Weights of a small self-supervised image encoder: 8.1 epochs.
Rows from expert 6 of block 2, named by matrix and row number. Rows with one number belong to one neuron. Each number is 500 + 40 x the weight over its row's rms, rounded and kept within 0 to 999. All counts start at 0. Numbers have three digits each. After the name is the row's rms in percent of the matrix's.
# up: expert up (model.blocks.2.mlp.up, 8x128x128), inputs 0-63
# down: expert down (model.blocks.2.mlp.down, 8x128x128, transposed), outputs 0-63
up.64 099:508443572435459494530471431521475433500466522473498491464458497454540512480481487460543521556472420476516536602543575454535520493459506512513534506562478434479548458535541481533399553420424530
up.65 101:447547467473453481517497467556475593472542406445513461480496434557430480502514484492481497532492521496500576573556453525457468494560484454447531522456515510505535502546479436440543536469522597
up.66 132:502596439519439534531481486505454453558507487473510504491476488458497516518439451473454477545479576471533496539540519515512497475441511531539536538441473540570502555516458522566481523442516542
up.67 083:459464435518498541559469490541538489548533452466501441491548481479492492578575528478472416475467491446566538477496543557483452521460478602510466424473572431516502508449520519510514492508551587
up.68 072:479491517418500514549515531462504521562614538476490462409445466486439524462474467583473467515576479482480479425484446551460498522544528468484485536516517473506477554520459461525473513513482550
up.69 093:566527502427513514483453502455487517480505549514474567459449537493585592509543523501452500532545581448511416465479529516460512513493569541470586426491480399526466539537493512459530516515525518
up.70 093:551546488554522523479455489531538501472510513524572554561496489427421448490544472509454519436501503508439459479519597492530484499453495489456458486472489466536514511494419504439528434426524411
up.71 102:568499534531523543515516499469467528484548497555579473530425538456559398541491463475464509505480451479484453485433520480493490443535523450536545479542474488500501464502478540487568426500542481
up.72 099:526419520419443440585498527540513497496503521442482452442499526507491530481567569465541497500492425451490561508516537509469532524518511500548603460562548466522469510462489475477453543569432549
up.73 086:509564493506552490487495388436478523486467431483442493544527472432529542479484511488485566437614448497496526541480515524534462474424439515517485460457475497447482484544481520486522470508506614
up.74 090:472485454458516513399512550525555470548583494455482561476480527488473450527512553464428551525450543560506484455532497518529443489553486464496487552538475470614445444448571489438578556486512476
up.75 085:542477450434496440490497472493521429519499497419505471554488520484549462469480504461498472464482493573485524548494506518544541499520514529517560437502428520584528502512475440486470506478512601
up.76 103:522473507518540473483468504487467443581556440538426503494438561537530535480477523473498474474492441449464451549434555417417439548527529475571483469502441546453465535552442504497494488507472444
up.77 098:517511541454511486548472477475441516547429520422457538523468495513538539525478616493485522466507531515484441486498515506510457528493489584466460503483535493523464484566561495465483539510533474
up.78 107:472450494443542486544478536485510532467491553472424512515450503510509529500549510566502503450489495447547482569506500501434499579555530435482477507467428496544560463506512543500521522514455486
up.79 094:531460521453494488454538522496542485480528578518454517471473502505546484465496428442562466548517512519532466527544526445521466394521539488460480612528435466463518502571480576506479503492396465
up.80 099:492555509439470482500554477504540453504466518549514490486427519478613536487520475512598457479518537478471430500478541459494472472503449529489472506559528549487429537501492460561441514479563540
up.81 107:520464512460503517561390525492555507504477507467496440435514503538478568488492549610484508522498464546488605520504559536516475481431548529543530541433433506484537510441499549469523502455520478
up.82 101:478458539490491523484462502518558524480525474509496435479539557499521525549507453510476443504545521478550454509484545474489397472544503513523433620504529463601551544485460504523525509543513487
up.83 103:518433541481588506427459425487487547500534501440539475535526510481436516519500503504463423460486461526438481518444518494477505478537498504457478485502460478562489543455445515535470559446561509
up.84 090:521512531448492474514439566541571412501538475488555400576538490481501591538415501493474489504484560474496514501535546440494521447511499474453468567545491534508553522463458403508412461470407506
up.85 105:435471477485478544540506470490460455461615509475498417486483602502465593461532532492532472502496468514501486498490494597470556527444501478496494502546410496573491500491509564508466515479469483
up.86 089:503544493419518478489486524497578535468530462444491492405539496554538478439476464466511457555557434530581505476540495528461486516453518503417477464606462523491529506494472488536531490578539532
up.87 095:617522455474532469491494488410567548458496521489466533477534500460423462528460585532474468476473454470506466529502483511470508552504526479486436500435505469516490503456515513527519552520421476
up.88 109:488503493527474520454504386495556560519428507530527514580492543461654440527506586451512494496526528469465500506527478490447498445458483467561506460556529520443463462541481510487533451504509476
up.89 113:493497505518448432478498566463477518478462549520574516534470476553502462411494555449468491462481399489509479440439473505435503528497528481501510526495514448492524475534496499462497475537562550
up.90 110:498522462487546484394580479492490517497501510517520486506546477493552521465506460508456445392477555471559526523567446486493484536517494494467508547472560517483479427536505474452426477472498454
up.91 099:490551509489531510517458472526518486460493537517536522568471503549484499452544474511462487519427423474559432483532522429485537600554545484452488562556512498461437501512452518493475475498518548
up.92 105:541522504437505502510453508460409556490483536509522534475506494520442461510435528486553478506538595518409512531452496459492504440493467514546465379456521525581493471446500477455470491448387521
up.93 103:554491492549564466479535456482474534477555453589518499500549543476498496503513502482476506425441493581490374469537488509479498526554505460498486473509478426448520483520505475457385485490571530
up.94 087:541571477493530525515506559433476506405550556506554514477475427463500578540564522521476480417534460435581554464577488502468497559488558500496523468531502459515490482499493573459470506507545486
up.95 092:514497476427468511541483586497483463518511482478480532461550433562419529545531503513493430569556503515505396557542490413477452472501504513438473474506577462526493533427520451528503516507473436
up.96 082:478517470493575526478445554499572497445521456526537499585444459472485467451534532506459535457505536450581545535499538414526468542520486541500560518530521534475476498493460467448496488544584473
up.97 093:445491519502446534460548438431504479613460520465468518500520483498463473552481476521488480526429524515492519459505514553507526493499509572507522513507537442568520517473515516418438519455591432
up.98 110:505565560504489475538496503473520499526514433544463496491533434473466453520429511525541459534471510480448546476467498469489504524393511554501409520448517535471539509536555432496472590506583486
up.99 113:491529407543437513512475557489502531542532476543460558511507512510474468471519489418532409486484470529520577472466549443457469502446523491535451500505487513522471526572473478514484437514472505
up.100 102:440504447517568468525483431484520529409443546563534479494475447547522521498475511467420470512587550555435493501503415506446477515481433485511450476507442480479475547515514463521446533536503505
up.101 100:549561494426497509428503481462491460497566512483574488533566477616488517487533487494470509455505510477483517541500541477541544461460488537566523475472535506548469492521419526454473454451532464
up.102 122:518417501426424458476415557473436515524488503522485515471452521562445518519463437580482494485531498580466468458477537474528467554517521497478433497551428470515496492540545504524514518483534499
up.103 101:478451571602549568549519486469440509509485524561512469545511427488526509568440485491438474482453507523531548521503467486484477539531484558511427532502452566454516478494542480542452509461463510
up.104 113:532511518492487487487542466469543513490564549491522475533543430506478470482452478490562421445557490472488543467447515442522495462519464500548541497466484501527414462461527482539528461492513518
up.105 112:478548487504530446503473540486529440523536604517439485563443441462553499497435569455503494474496509529498513522481559466475443490465511500444476583510585476518484559475530473500534530504416466
up.106 095:507475480458524472559477497528489429479573544440483543441516489370504559487446549471463475505444397544515509500582511511479505541534469527580521492507518549487460520503493459486463581477502482
up.107 101:530509506398528480512525460492455493536553523570484470516526447547530499470479519485576420472503409524524521521507557495511490547470548539387402525500519454528472496477551500496511465518415446
up.108 107:526532475497551526571436505538503538495508484472579504502480489492536523506588586531499518427539506455439497486529495547530512574500496511458541476507513528498512444525471548428452445548510498
up.109 091:495451435499519562461530541436454493546529464438548509505560520507555475539529488491434470526482544552485493480521512494568495483522477455564481463420515517457477427532540489535616418496536424
up.110 108:538538491536506433464539442531513509452471533520515435579517480563526511531527446525474497460581472626506488493449529462476489516524511491521576512537451540525447467522434443514491498542520498
down.64 109:439485505555464549520520497436493439506435469527470409508529461534540529475473477554497466493502535459504565485503471569396514518540589528506482571513488495510478450466442498574507457535552497
down.65 097:520513530507523505476458635425498546450490515470543476444503419463553478579468530475490516463482510444473454428498520514499487568522563519407432524517488525508494497477457544628545527429514550
down.66 127:449454556497537496441451493525538496518537509519484467460475511427465477525523496461407531538535502456494463562512566539564487558513428450454545522469493487478481500505487554478537463458504520
down.67 083:527533538515482455462537473449480472511474505570490496503439535501544534462470439372481523552474521545560543482429443457487504494520544467490534552560475493526508575567511509462507498527493480
down.68 082:481556451558610445507471462496476450496450515465523514430497462527567510489465484436510606516470566505500525473480518448546477474494493499458460452507491496488589373495517489527440506544511554
down.69 089:529509557501500478554488521517524442589462524506503533499446563540571530467507492489397474520523493490490510529564453459567496499534455512451524556499507542532529497544537477520526513488511565
down.70 116:427558490487460520462477499490517481477498504462578477498515471487502492503477421576499485539522541506502525461510542473455488533554559596532404518536489484459518449461478506507502504506617500
down.71 107:470497527495530443553503510574541530473529509552494509537548513489403527433512468457528518446489579581427514502522527479562470565492433520521424521505516510507481487498435542530504501503484514
down.72 102:473517475533491475466518523490514464460443521560557488467506449526522498478485487541484467517507570579542516497488580487440397453534451520459454581469466520425460518559480535510585444427496525
down.73 091:512491493493502584510545460502533543497491464538431510530494524516510508526491514502605446516458442513501510461532556507519490488579550507480459489480466497406474540418536480449516464521416472
down.74 089:512460624448501470474475535459410499486447471445527445498534456548505543497515442559585479466493498499469418556516521459529554523501496496482493460491548488538487490534462443461437422491513506
down.75 101:509466550528462539527511491449489548438478407487490448498522496468491492416531488595486515517422549487570497505502504473491515497610533550486489491502554493536530552564492485527434508531494422
down.76 097:553454485473500478496534439595427498509461528473502506509531469581549490530487510523512448479586500457603512524545499525565497540426454448476491462492560508556488450480460515454505489499501534
down.77 100:482539467485535483426517477456522500486523466633486535525513447471498521484502449508519528575457480490475526429486450480479558473484504468557476469464455516524485521413497463431549486496470536
down.78 115:533553491549496544541515446540480480469470457472491517539516494495487538443484449499471518519520539522447548464421429525479560459587532524481473475480510478579457509550504432477486530448467539
down.79 088:410514360561537486453434562479484496537490507461528440461502565444509570469521545511426466570544528526476520457503531535500553548492497520589521497454522561442512489509498471451528429442531542
down.80 102:489492560516537494537521528511498545534521542490421439582538498462498478520437544508473525408434451445415439488464555472505501538477518499525530575497509457436453494499434521517507495545439491
down.81 101:513499497494507576518506456461454549454415580513454500459505455475487563398469474496486536489458567569547478576454498469458525528514485470561511526474510469535473474429473449507535460502504474
down.82 110:494489425508478485480599483521491448563539577463454543516488519489500558514408521517514524551439521455534495484452502517604574462476472495530492480516535535420463472502536465448504501506459520
down.83 097:445558485512429586525560496533532429537467520510519467490487419534532458541523444536482462548496595448542501482516422563502527522511457534458485568503507487515472471480491463463471492506459495
down.84 096:453554455515476518469487443581518497480513495426450538538526541483480541447520522510450480516524437550525457503500473556512492598432480444478504495493552463564524500505551510501498483459567493
down.85 111:486496481470545499497431554519517433518515566503442422507590468510472475475558547509538457434496565555509510502552515506528467505507422507488504472532535448469549444478510483443547450537497421
down.86 097:510549507573440445539542475518418504571506484583528524510449575409469525494512475552525505463570398502502508543440516509537491441486473506476545464500504541503440462519519536469445491436492462
down.87 083:553478443584477561536491459536519493561553503564518552445485519513531511485533503486461520523480450520431569533432509497477442474539432486450473446450544440501552462541492473451479462468506535
down.88 114:521526399462528439538458464558535427490582527563500557520488462517394506519450504449524411520441494564553550445557540478533462436440462512494521513523445479508518563509503481461516531407470527
down.89 110:556514486445552445579523478530495471441451438484449435514542450493503563542522480497558485494562560494563529561511469542556456454519459513514530587520494485435504494420563522428507514484503485
down.90 106:548538463443468513540460468499498531470483487521452538514500487504505490500483541510594410402559535515451462456524520508516519479432551428469530478488466454518479446495502470536491528580567592
down.91 102:513547437435473492480493464437605524512535439488450485422439461498583531485509514490490530443492502457550522537474522539557459468558472541500512506453493482512499468507558415523500568550471498
down.92 104:484482457443500437523495463449525535511424541529436534485517516513459504506458492506436506455439522508472544551529547589500460531458488473571475524457452518524440561500541505481440531531549414
down.93 094:536519520477450504498535497597540467526524503491428448491455530490460518573449477418583548538466489432442525585460397478505468487576518475481479488539510513464518533513553492526543524489494485
down.94 096:551477477438535464532492497521550456560491440477458499494518493541480537469512503549407506535433561491461518497558490479539576560510539559419511545508479482514519437480549426554491418505518514
down.95 086:476512503525528471517427459472526470543473486529440512498471518483473579470538490425476572441514457551507463474417514508514549563511448548452476456454467519469535438559440542419445468504478485
down.96 083:466532463443450491455512493475506514507486499426529519393451520507530522495517501528455503518494515499481482510416583562510570489497511478442481429525515484550548497450552487510561574506572518
down.97 097:584464533484497539509483582490536532474488478508539424448570522529489517507471492531489544461461513480500507572509437525521523509423528484431557494500498520548478474507454409515509474520426466
down.98 104:448605466506491472460478521544461504494539456477514506601485475484548541555523532504492589541516425504513499623479483530451517434462471445490548522474451491522459531508419530502554502476423515
down.99 106:494486513423556551464491488464458510514461533522458493525441504594525460506449514471475493467548570524472452493567464544522529546483543521423457495480583485542567482497490442444568507494560467
down.100 106:542535509538547473521502496432518467489523448508547491503538494500420486557464515481501486501446574475528486510518500477518484484506453460554460477437585497507595532503549497483484578516451523
down.101 114:411564496463445546584434433446507521573498457558503484542490516448524508486464509575500515415481530486452586457480511517553473562536531492539465503487542512538488461504490556488515515560490499
down.102 115:479601457503529546466526466577510453510480482444468465561545558456485517489513536501489579518490437453522475473442509515458563572497527491523482458477534484536529496550448530432450530469444466
down.103 101:525498517560463497464493523559496557487474438467479487535469487476432496505482518379487467513486532483585515531471485453509521543468500458551601489575506473535472588509387488536499493576445426
down.104 100:545525519516486476546472568528438409521476452494492452416528572499480533512498532541503477524408574579501514542451424518425513498539449422483502527496512455583512516569495483522518536537517538
down.105 106:537542510496508539485517415524482544510522460507457532459498555534510452487458509535458578596523514534434485503527520553487555503518474519559503506426529503496510504481434547472489504507536522
down.106 095:546488538524425492492531505480506483491480465543555492441567518519450557537497518485494498464475507448515533590462525566499440486507519508465513553528493507436498507516501492560515473538528466
down.107 113:536461531475488464566474630513491416513467468475490455468466504443526504471545536529412532511394566539462434515436475520518548469483471469532506466505496487505530550498478502498539528416538475
down.108 098:533436488422495458500502548513477518500529508518522486472467462443456512491461482480437430503494465462480500474533497505460436524479529510529593557562525509510475615501578513572528589488512447
down.109 091:472510600475407511505527452489474505490464476559518421507487506421461496467485519431546558496492541512527526471469495438438491513507521544457531473549457522483522545534477487459453540561491565
down.110 109:480587497571496492553488542515515523557592526526523504434555488520511483479527427519478526528541533438497546561486434548488510406481464530426505484457515496507467490577552478469594499530456545